From a checkpoint of a small image classifier: 10.8 epochs.
Rows from block 10 of a small image classifier, named by matrix and row number. Rows with one number belong to one neuron. Each number is 500 + 50 x the weight over its row's rms, rounded and kept within 0 to 999. All counts start at 0. Numbers have three digits each.
After each neuron's rows are labels from the 100 images, of 14976, where the neuron reaches its highest value: "patch colour" is the nearest of a few named colours to the mean colour under the peak; "strongest on" is what is common among them. Only what is clearly more common there than usual is listed. The data: drawn small creatures on textured ground.
# fc1: MLP up (model.blocks.10.mlp.fc1.weight, 640x160), inputs 80-159
# fc2: MLP down (model.blocks.10.mlp.fc2.weight, 160x640, transposed), outputs 80-159

fc1.493:542478496515463543603469545526490529555585505462476488442532465513487481504543627557549533491494488527472561563499507479523459540528519509435422411587496501423553500494462469487524433486549464482564473536564553496499508609505486520599569553
fc2.493:525581515461472476560515506499486525483508535485528442510446532454549499622566429501504454477440485396447526490485545561465509447508518582506485614504564549529549561416515505448488442446393545491474410525527519585600523565461441533530523502
patch colour: blue
strongest on: marbled; spider; blue

fc1.100:441528510443529390512504595494560474556484459468504504437486533532499575400477530492452504545460528473529463556517429472452593460559463495553517538446444536558530498524350452445526524529497515471506447468477545482535520550510465416519518556
fc2.100:436541608514523506497462625503500486526479453417576565563491483456606514603542378501472481494566474498543506458524520608468450413498544460553525569479628572540518517544539516407526459494502544538512492492517485492555517560470391452503538497
patch colour: brown
strongest on: snail; pink; black

fc1.603:485524510465461549509483534548581446442501569523475448402496566496460486453564459443460424425430472462482473550525523426478429482484534558528447507464457521485531480598557510441559501522544454540457502566444550373485413617505507437493520511
fc2.603:520419445467518568447458520506449547501401423427448562494471465515539627594493490518487553440496508490502533527452465515489516517512409448424431502462551500399465442566484490604450486485499503558531463519480489568552535461532535555499410507
patch colour: green
strongest on: butterfly; striped; green

fc1.577:528514502560506449492535598483546561605539487552531512509510545448462537325511505425482491495571510527565564472488402500448468491503457441549462383494446504469482517588454459478634576493500420492514414464534555520461434497525494407438494569
fc2.577:450541505493650578466502438442579431480503538427477467407445504448594484557535425501491546431474492473437534593481636513435565521516471497421479533459429513551558441490465484506451492509484427559482539588517558560486401538500543524511475549
patch colour: green
strongest on: green; marbled; plain

fc1.618:537579521444484463489614524468464451483466551586532457414571572593379550533458517542484532512507426467496446491511448434552523504461511477471595530478425509514539399537480468394541406511467543502479560507471481382462429552518483465475441503
fc2.618:459537584441500569465465473481503504460412483524477533575493474561599484593521488528506559450510539502469538482494524474461501542514523559435484567487482541512542535359508588450457491495479504539530468573520501489563522564459471619506513506
patch colour: brown
strongest on: scaly; butterfly; pink

fc1.210:520533468464434549522551501592496493510560451529575440443539570535500446449518473502521510506488520525574524503542540536585513531521461504474487453447533413433500423620509602416543448535521408500559475554420510440481495630562498465471541521
fc2.210:485411537504552514510431512468465590514446485469489535501477505566508594551480499508474570450497445526466523517476455496507459508445456432441546493527498508529476498569484437526568600497539513566453461469497424476561494421525474551472404518
patch colour: blue
strongest on: large; blue; butterfly; coat: spotted

fc1.348:523505568463537411459477449458504543511557538517410457455481547565534467493451548517531536449493416508437422522445498476409582512451548494461549501579401516537481535517426429452517533549514493573548354541509515477438441437499519403478574531
fc2.348:488466475557485511515467479523501539563506525444468542572463428463406520545493442485427511490627538523570619485552394509579384538544501503553473452464540577498469595528540556570566522434483609481493486517530517579524618434503527541475452484
patch colour: brown
strongest on: caterpillar; plain; orange

fc1.317:568480517504524491575511480555470523468475545455426542487564469437513468485488470476416451368402519501477451412438491475453459612524459595486570550458544515553614433327540492461525480543427498539474484514517529496531546498489445504506567503
fc2.317:459521470537521475502455606478481485572576538513499376437472528454452531440494507521565571540548513497534596516477501540486463448480501443543445448543454441495510506612412467578504568508571419448484482511459511479464439483512484446464457504
patch colour: black
strongest on: striped; small; fish; colour: yellow

fc1.487:513467530570462488443472453513533478575463525512503506540541531576481529446485568530421462522474375489544394533473451499459490484511567556481557455456447418561495491501538562497587497499587454508461463529587482503472511453472582501604451495
fc2.487:405436471490509437498601474451494479519607552556440372492407514489461524485521498445486506533503478511604581477431505471473441475536475502493414486547507421503465508526415450510435470498424597426496562495549512498490451520472508515530507480
patch colour: pink
strongest on: plain; black; jellyfish

fc1.452:548524572439501473559560579503499399375530523450515441519575426490436446482513497457481540528496402519505497409502476498444464478455523509497505496456557553522564471517555495425529429616559595489552485539537540367545475515566487523483519482
fc2.452:501460506462591451538434426571551479490487473466536502553475604399544544412435446426468468508627487502490501496544569427443461533514441527448437480496500534515493458545560518579468531473602454515562576489479443605504498556526537519513446471
patch colour: black
strongest on: white; scaly

fc1.478:623470495515439533492588498394492462517506534473442479406426555504463545508495566474509529578398478469404432492540474475486575538490550404543576531535569451429493483419536469456523459595472600397471518528583471511519459475447505523490476491
fc2.478:459477453458402446475492491560378557499470489545571556538513495504537438557495506519492497428503537528523569422485555515490527470562449555543516534482486527490478578497447524537461502489413538542557443428452561494522519557489403539454577548
patch colour: brown
strongest on: orange; plain; starfish

fc1.201:533509527570546408591606581496498512440506581489514518532604461521438455488436518492439416596505414503553465489545479576432500490588522456441630399450439505498573429499443380474591560545569505501475499436560525502458466452497468455486502431
fc2.201:467456451553377459519489520520545528620483488556532514558424500421464607494538519561421520505565565581529554410548442471532439424451521549542454529521498469468542484498522467491522521428553442436463573518521489503537561434428514511427462464
patch colour: black
strongest on: snake; scaly

fc1.433:598486464612477533474566466527593496531512496454500584508459562512523449466507566500518460448509361481532462497526386474506512543444499544470470391593522504531489442469408446423556481525452540439444454541533516557459469582378473488519533462
fc2.433:551410527508440547476549455498455471480426565478471520480484520532482460553457441527525447520493508467614520438540510522500415505538396537463447551518553598472556518558575531503505424407513519418545570523572487528550495471567487623410549494
patch colour: green
strongest on: starfish; plain; green

fc1.195:515532515467506499562506543477471393526551506477540453474489503535429522428526555440545584579458421542518483442536415533488607512528434459479473454586428417461438525540526504507556480479552585441484471427461554482548427475535512442540609451
fc2.195:508405433526406516573551498468419454462407483572544466457552518512386420468544457516622486389428564481544501488517492457521597455520466498479501492532586515511568466471571491449472466489449495469506516451466556512475460504499409490436549575
patch colour: white
strongest on: plain; teal; grey

fc1.631:443513494500497462534562501557518408489505516459546445474552566500468412490479474478485445438558370506598556496575523561541467558486457484564527491469508425509573473598561574423532503535571421491495507514475548413457443442478526420545505481
fc2.631:509381565406430513477579525411491575494543550507487455455473486556556552502503531588551575515518516525543544538516438439470476457484510511405466469520506460424492479654494461544545503544549473470492455522526549400558461488558523463437525534
patch colour: green
strongest on: green; dotted; butterfly

fc1.192:507590465513518430534560502566501423493540486518494492520495531428509465452445525455457491416507449539466442382423483463507462490514441565495538446516519434570539506563383527433584401478423550519456476575491516444534474575464475521528510581
fc2.192:436315462563448494503643467497487450557548448498493466502479561528450579555466594518457494531415507472548400503567470505515470408498530493364453554506528489487492462489592439476550513502499498504460517445518394564516539483544601566578504493
patch colour: black
strongest on: striped; blue; fish

fc1.301:524530553503515526521563544426497493551541526477412517457558615566452481500519549498434592518414438482526535434612424577494515443429582453526472494550524363522574437452528464475507500574537510428495458539558530411391488459489472435445529603
fc2.301:447508476448473601549497557462439528502396523495455486428536402502460494534544342558504656419493568503498460493408524625493437545467457528473555543436582516415539500465534579461518474424533468457468552535410501502582533540529451663475478517
patch colour: yellow
strongest on: yellow; plain; crab

fc1.73:506555578509611470516528593532518406482461510429492428410516588512462519431502498530525508554510454530475537380526513548535561442514531462481423465481555393538556429398484477459563534511504558398534421590546524538498449519551516433531608631
fc2.73:514442450402481496558489514459492529402455412589446529369491470559478466455582471466533545466435494614521449471434494501474538540591401488554554512486509503453499489501592583407499482477489558502466529419460498392538560501467493530405462580
patch colour: white
strongest on: spotted; crab; butterfly

fc1.501:455514506523518448490517540475582539575463579476473435456494524470410550498577463519504444495447479461584583483480530564506415536572495571532524446498564490487552521457542524467474532515553560411552451508548534419407510516562563463548545596
fc2.501:491503571428472530453461503516450502495397518467425497570466499560582517486469467558482529419496565482390530532455528553529470432439521596393534573492559647474446471466480452537513480470510481534521483526550502527514496386545544631539527498
patch colour: yellow
strongest on: yellow; plain; jellyfish

fc1.122:523555570520568523490472584489522481546503504473506512443497527515481583491440494580396533495457434440517473598445494592507522425391529531460530525494406530486479393348443433507533498528562419544429513612523526510554515484486532483496446480
fc2.122:476429490469473420466518396533478481473541539587482459529480531479448428500507541414460458465506472505558452516454586410443440559589480578550508483472544489514549557584516499501419489494421621510528547423390520502472464583504517471563549463
patch colour: pink
strongest on: scaly; small; butterfly

fc1.591:601586530478524485579510477536575462396592490568523491444549468486516484412514521511505529451554459518519599423515434417516424532450459518457534433589458519473529436501437515542607513576487473536507472480565544487541463555502492528468496521
fc2.591:510500528462497525482481448516492530508476531554599481565505558518520475468519583565560456588468573429519560444499551488452395429465509543524500546501505477601455546486549514466507530486496568464426503536619437516504514508411541444525490501
patch colour: red
strongest on: red; striped; spider

fc1.230:512490556499445508511535544464485500472503580584509392487569493438394551442484498523533487456465461463608558438568555556509567498532466451541562507527563471506617443487545447463440470552580591465467579555455565437482492440545553446506494572
fc2.230:454454589434445521484462486476495476512422494530373417542500585548534565500476439506531472571575575396478463555508539557503469442470551470513560557533567542528451575577554437469496554465574540452535573471524452479513483439551494574522492496
patch colour: yellow
strongest on: yellow; plain; spotted

fc1.465:565508545466424517487537570485510473483445516491471456510528522501434467481487514499429486491437436581513459436595409502417528459499523538502508488484534465566490431515500537407505530546477540438484499487457564529540445541402558520460583646
fc2.465:523481422571503501618521575578422464548431522524586470436560467498399473463537518507582619491528505521573547431478451541487524493484433490507517391476571461470540524521513500437533482483455590478546462515464518560491447513526445423485498554
patch colour: white
strongest on: plain; starfish

fc1.124:523528517498513438553555488623492522551486480504424483550529580484491542485560547485515533387385499621483408418452411550526503575497461522528470478570472474538515411507518504461611491491509503535512477516461466462492489476485516425554563572
fc2.124:525407493509443420597552480511509482518452499620586426571475473473449426500465461484551461524501525464564552353693524472471420452493449450487559553500542488492604508450588567420505465533586554453444573457553475431543571520515515535470470465
patch colour: pink
strongest on: fish; striped; brown

fc1.202:550519489486410508616460504520406463505582518556508456516633482526488523522457547475544537521448427431531549400489540421513521575546504486458517472538471412476539468408435565499485354525549553474460411455496448496566437611508456481544479543
fc2.202:474499506559515533504433375493459505473508487450545511590461583525521546486458598478466400521517505482570567502506564489580461436543508513468472514531482550585443513537419505602523482418471527571472458422593441576537562587505555537514443456
patch colour: blue
strongest on: blue; striped; snake

fc1.3:488544577541531560474554492525459445453495411520560555557423547506423492481514566464554522469492541449471509544513463490418501591494550573464549429479392502539604465524486463504465449518491557614462404534467474463556454480472415445574438495
fc2.3:505558518444449528482389543549526510436398448556424465555583599546573469447484544522472497465528549428498572545476554586505520485497494498496547584497590475545467586436444440551482525433404420616513508484517462399588495561446497533597476485
patch colour: grey
strongest on: pink; jellyfish

fc1.622:527534473499515451446621484502509505561566521515515445516539435524417503522417574437525474582508524418510427516521506506433517571523492476530534502513461465492526504499498549461516521572546581412387544542482480502491512447481451476552444464
fc2.622:426566485367470514488434470363470571454450450487419544490475521484578472497543468520506420431438513444428523501402567513439498476524475579550527616509502508536455512504483473446501446589444498615547510481505512508497569490416470447532501536
patch colour: grey; pink
strongest on: black; scaly; snake

fc1.336:490634586506506502474539483477583517521537511435422537469458553474527500459527467435528493503449422534458435432524547472477587608451534484601559527559485490570495508538436487490614480584551554545438443500466506512490466517501492482563457650
fc2.336:535435426545542442518461423477432483501474529521474545606490504518465485560400537470438471507494511456529542462588490502529451506545424512450497466481517537626513501473574546535440566351506538503530463483455481558413620462484512513462437444
patch colour: red
strongest on: red; marbled

fc1.333:551514539539523469447606578533518513471552473450501412476545496431534520518561589483554514526494489535553429465426532421399515442498554465569554571426482538487528485420444481478513406590465506435467459517496470489508497599416503521554538582
fc2.333:525485416551509465521520465490461489500480433433527540532471490457443544602432501460446376477523539470542613477520482506561482532543451553466460487494576575507500516475477443561459478392463551532637522460537527615495577454440429549478411416
patch colour: black
strongest on: snail; scaly; black

fc1.476:595529521566491541442591603594541420530540518515561545383596491511474473466486446450441481576488499589480527507560577582536468549448445464518446475434463436425563423571549525459508436492547496539541534567521563521560444445572469513484543451
fc2.476:485477614526524532472384521521497473571473480472598490503466463544537529531489500590510511542554440477533585550522392455540518431455553471505482495572576472561421572530493525586511513490554493511501415461565474424452463514527447466457477483
patch colour: red
strongest on: red; snail

fc1.422:574556491497467441552558508514490454459509572479557447469481545515508494466459603547552521516507504477441465446456438413499511543490450501450480502526439490474545459520463491432511448455509481477491546479503473487426442463454551499471531483
fc2.422:485563505539458504565472478461432497528366523512521531635557515538432452564472501537574452472601529537527464439592408527541460517517466546505527506517552557523537591426519524489524479444539535510468415519494550568448544479470393493479467454
patch colour: brown
strongest on: spider; small

fc1.178:445512527531586474601518563558462495495594525558526559515476578455498567434489488428504570496523486493541533408458537563484445545548500555484601464510504414415489350500490522464520416483599572558459478431516499540561447544531501460449475536
fc2.178:481527518476543469536473528557499456449470471529488474509515560498533464458396463451494542436672503652455543473505554483527438439430539445558484538535537557444428410551521534504543469582557511556520574504480411401528490464570548535495494462
patch colour: white; pink
strongest on: striped; red; brown

fc1.24:495579464617485497488531497569509518484461471566485521467489456497423473470407542525569450470477412594503435461490423553419484618401498505528458392450438481526505463476513540453505476522472516529517495564507468417528501549438526510510594471
fc2.24:496402489547380481496486415548464511569398413506549473513421535498480531563541541561498511477418540464434482420479447538519535364495471482457457598479546492527455479513525455457506476462456457469459545513556529540513524433469539501502486545
patch colour: green
strongest on: spider; striped; pink

fc1.31:450489449532480446525487549467582529541544541480459460498493478565464579455544479453468439516412389564549493462513425556453578453471544457478460504642420523483458438498491474394524495504496470489512479492557490491487451465487457480522469603
fc2.31:498436572594508533372532528450461495573477588499487457536511451567508480530359579500582592621560558437542517477533424475519513508510508522487497401504577462525435572549479491566479524469521510420534509479501467549467471471559533567508538458
patch colour: pink
strongest on: scaly; starfish; brown

fc1.540:473491582403584369557516487469472504487558458457488482502510451387466523436499487472528419528514489551504482509384489535484511519612508508500543437443424564467473402446485573426634519532459560460457551516499442488530436489504528413527467450
fc2.540:459477611416544466500463437439481522523410490490479491522490397539564429554474472524548599566523476573407452467496540556460583541493512476507527542494463465459444510485512579534442604502514478410530607567461490465387507476503480469465529446
patch colour: purple
strongest on: purple; striped

fc1.609:595561458516530564536467516426503433455462505460444575541538435545402554416470499479508524443567377577541548469495418520453529562558525422455543515594519386618470504518538513561520572581471482486550432460557445489461512506445455489571521559
fc2.609:480508481571470453565618554543431472551492478570634490540501530514513432521504575502511490547472572479545510462541517575528528447483536552501523513389562493460522455472459497419476501445458529456416515492509545494517475547469458472449573380
patch colour: brown
strongest on: starfish; orange; marbled

fc1.356:455550578449534405539512464445433462488535531516512492551452490454431524469545449454506441575502488558488519503368465538474534567541520453495534494496472574471502375458498546408643555517448538454425558531489473503520460471498565393505446434
fc2.356:426479611387535454526442441440466509524403474475478507537491406497553472559498441531540571542513502584407470466440530573470562541497514482467532521492458513444437464472505577514487587475494462417529587561454481461408493482505489452465513446
patch colour: purple
strongest on: purple; striped

fc1.576:525509598487517551520571534507504462486525524512434460507457580414514476467513518522504484527539500490454452458506429463473539483546524547550458493554496459432608447458540417401469442486600578467494519562516521525484444511509560477505458505
fc2.576:455399525467481488570453554488438506433341395544433435442488540557486496514465469503583566438509580512510584566467482483522526488509469477472546533509499577496464492526489500540459551488497520486567469483417428510501454425534492634448423573
patch colour: yellow
strongest on: yellow; plain; turtle

fc1.450:540562431505487521476532531504467466573550491437412515505612533498483609424455508462464565569491452467488530467508476565455535550566537567502470481547483387569499462514540528474549490455552571526504552510564485507424535435483482514561473590
fc2.450:356515568451444507522427455443542513539515410503512481455467565452596526470488506551468434545536568405435517523439540503498482434451531547542460576434406508519489582528524509480394519528556419508501517617524415510454494517382500460480460500
patch colour: pink; white
strongest on: black; jellyfish; crab

fc1.504:468522607437475469447473523498507568467566539555487454481520539505487434501492517482477480417491498562496422385472477498431528562481567441584572519587441503524505529515431559490558519544564552479445397509513490560497456505437501440546497534
fc2.504:524509407586513503490447450540543500552524542419464541593525464442425556494433468491409462478508518446516570470560499540522389520507464565504476416489548548591537534485547551579542548395480518510511487525503486618446620436502476500504436438
patch colour: red
strongest on: red; turtle; spotted

fc1.311:531596563548556434470578502513555481494578516517505513470472520454465538499413506462449522561537456451553577545490523481486479417400456510540491500514517406549465436399519545429514515454494533498401529494503482457435416477509557453578502463
fc2.311:549485450519513458530579529486497542479534532478463425498511498512447447512505469504487544419417408495524489404487489567426481577519434553516455543528567477552575465540538581474494484542382514472548518530512507468538514530450595487541553518
patch colour: pink
strongest on: plain; brown; snail

fc1.519:424518566517472460527489514518512422459519499561589462495555535452453416492485503485482383436536385494496530483545502446507413551486503570506460446464478440485553459656554518427553401502591462551504505557491459436454440502465464491458467467
fc2.519:451463470447483558524517541510516465581477502498547390396542491502545519515527472535557573387569537532527553589471475423509538501492471500446432425481457473420475430653431455548460471491521398511562472539480506462520421554558460494500512565
patch colour: green
strongest on: dotted; green; large; creature: spider

fc1.626:401502464471615484591498565521546413510449495543492464364524506574433516549517466447497463424494438493525530520545445478506497480468490517449526514504478596498540446555356396459514466590596554492548408501507559549471535552517522434539462505
fc2.626:458526581537499527468486505524514429540513506500503523574510565503555512418438477519441461492498502489559475442503517547538527494486515512496511506443668511555543493496471457504559482498459465452466535502641481508516462600533481502526578465
patch colour: brown
strongest on: snake; scaly; pink

fc1.193:522540438503466471518540523486560451458597579522343479483592481465434471442527519562506447465586397596513481566424461533494509528568491457466535434571451531474473470431381460491531462520500441446544506491484517393521459536535493544503511524
fc2.193:502555495496479451583607456476467479509453488463482476511464480432542529618537429467495570442463530511520525537554526531488547558498491472524525526503475529477465416492494487396444415449469488525509502437338570536561452551446551613502462542
patch colour: brown
strongest on: striped; large; yellow

fc1.350:423492482541469508464612414561423523571507581489535518412477519526415476556498603513564514448422517453434429473510447524520520437512491515507497510461479462461518428494515527523505474577446448435392451634479511449472500496568526427571557557
fc2.350:556465458529542533460420485566524515512411508527533462457433382460529448515569526526541459496432502595456508461462417462477525471508466584498469522507512493468530491488563553572456550477534542390539445593564558514439492448526563494440542515
patch colour: orange
strongest on: plain; orange; fish

fc1.341:535469514462445450521587441530447481538494510477463469363499455601328521484524543523390468458461443541493456483547466417491469412499494418434524458542499409493520422463464477503518488574463530459470416546552545477470505488540457481558458579
fc2.341:536452540523540455531586461500459507536418542493494478499547431438514463547495435464491489532388527474524547397516515482532489554505502552478539536463504532475598450484518504504497498485468541505523603518620561460573433581473530547482636444
patch colour: brown
strongest on: plain; orange; crab

fc1.59:524504529405517435516578509500484434589492528536443447526545423459404483465535562478496481521447418571471484539503467516534425421457539540459471457572557486477485502462460506547580455565524510498529444509502586428537478474529449469452570515
fc2.59:482437501571476481492389453442493544518430454520464450472470449555517480532419445488511520497431565473450460412458438556566463491403451569424539582548549526554377443544490490514529558429445530491485533557524464518538502497442463540448568535
patch colour: green
strongest on: dotted; teal; crab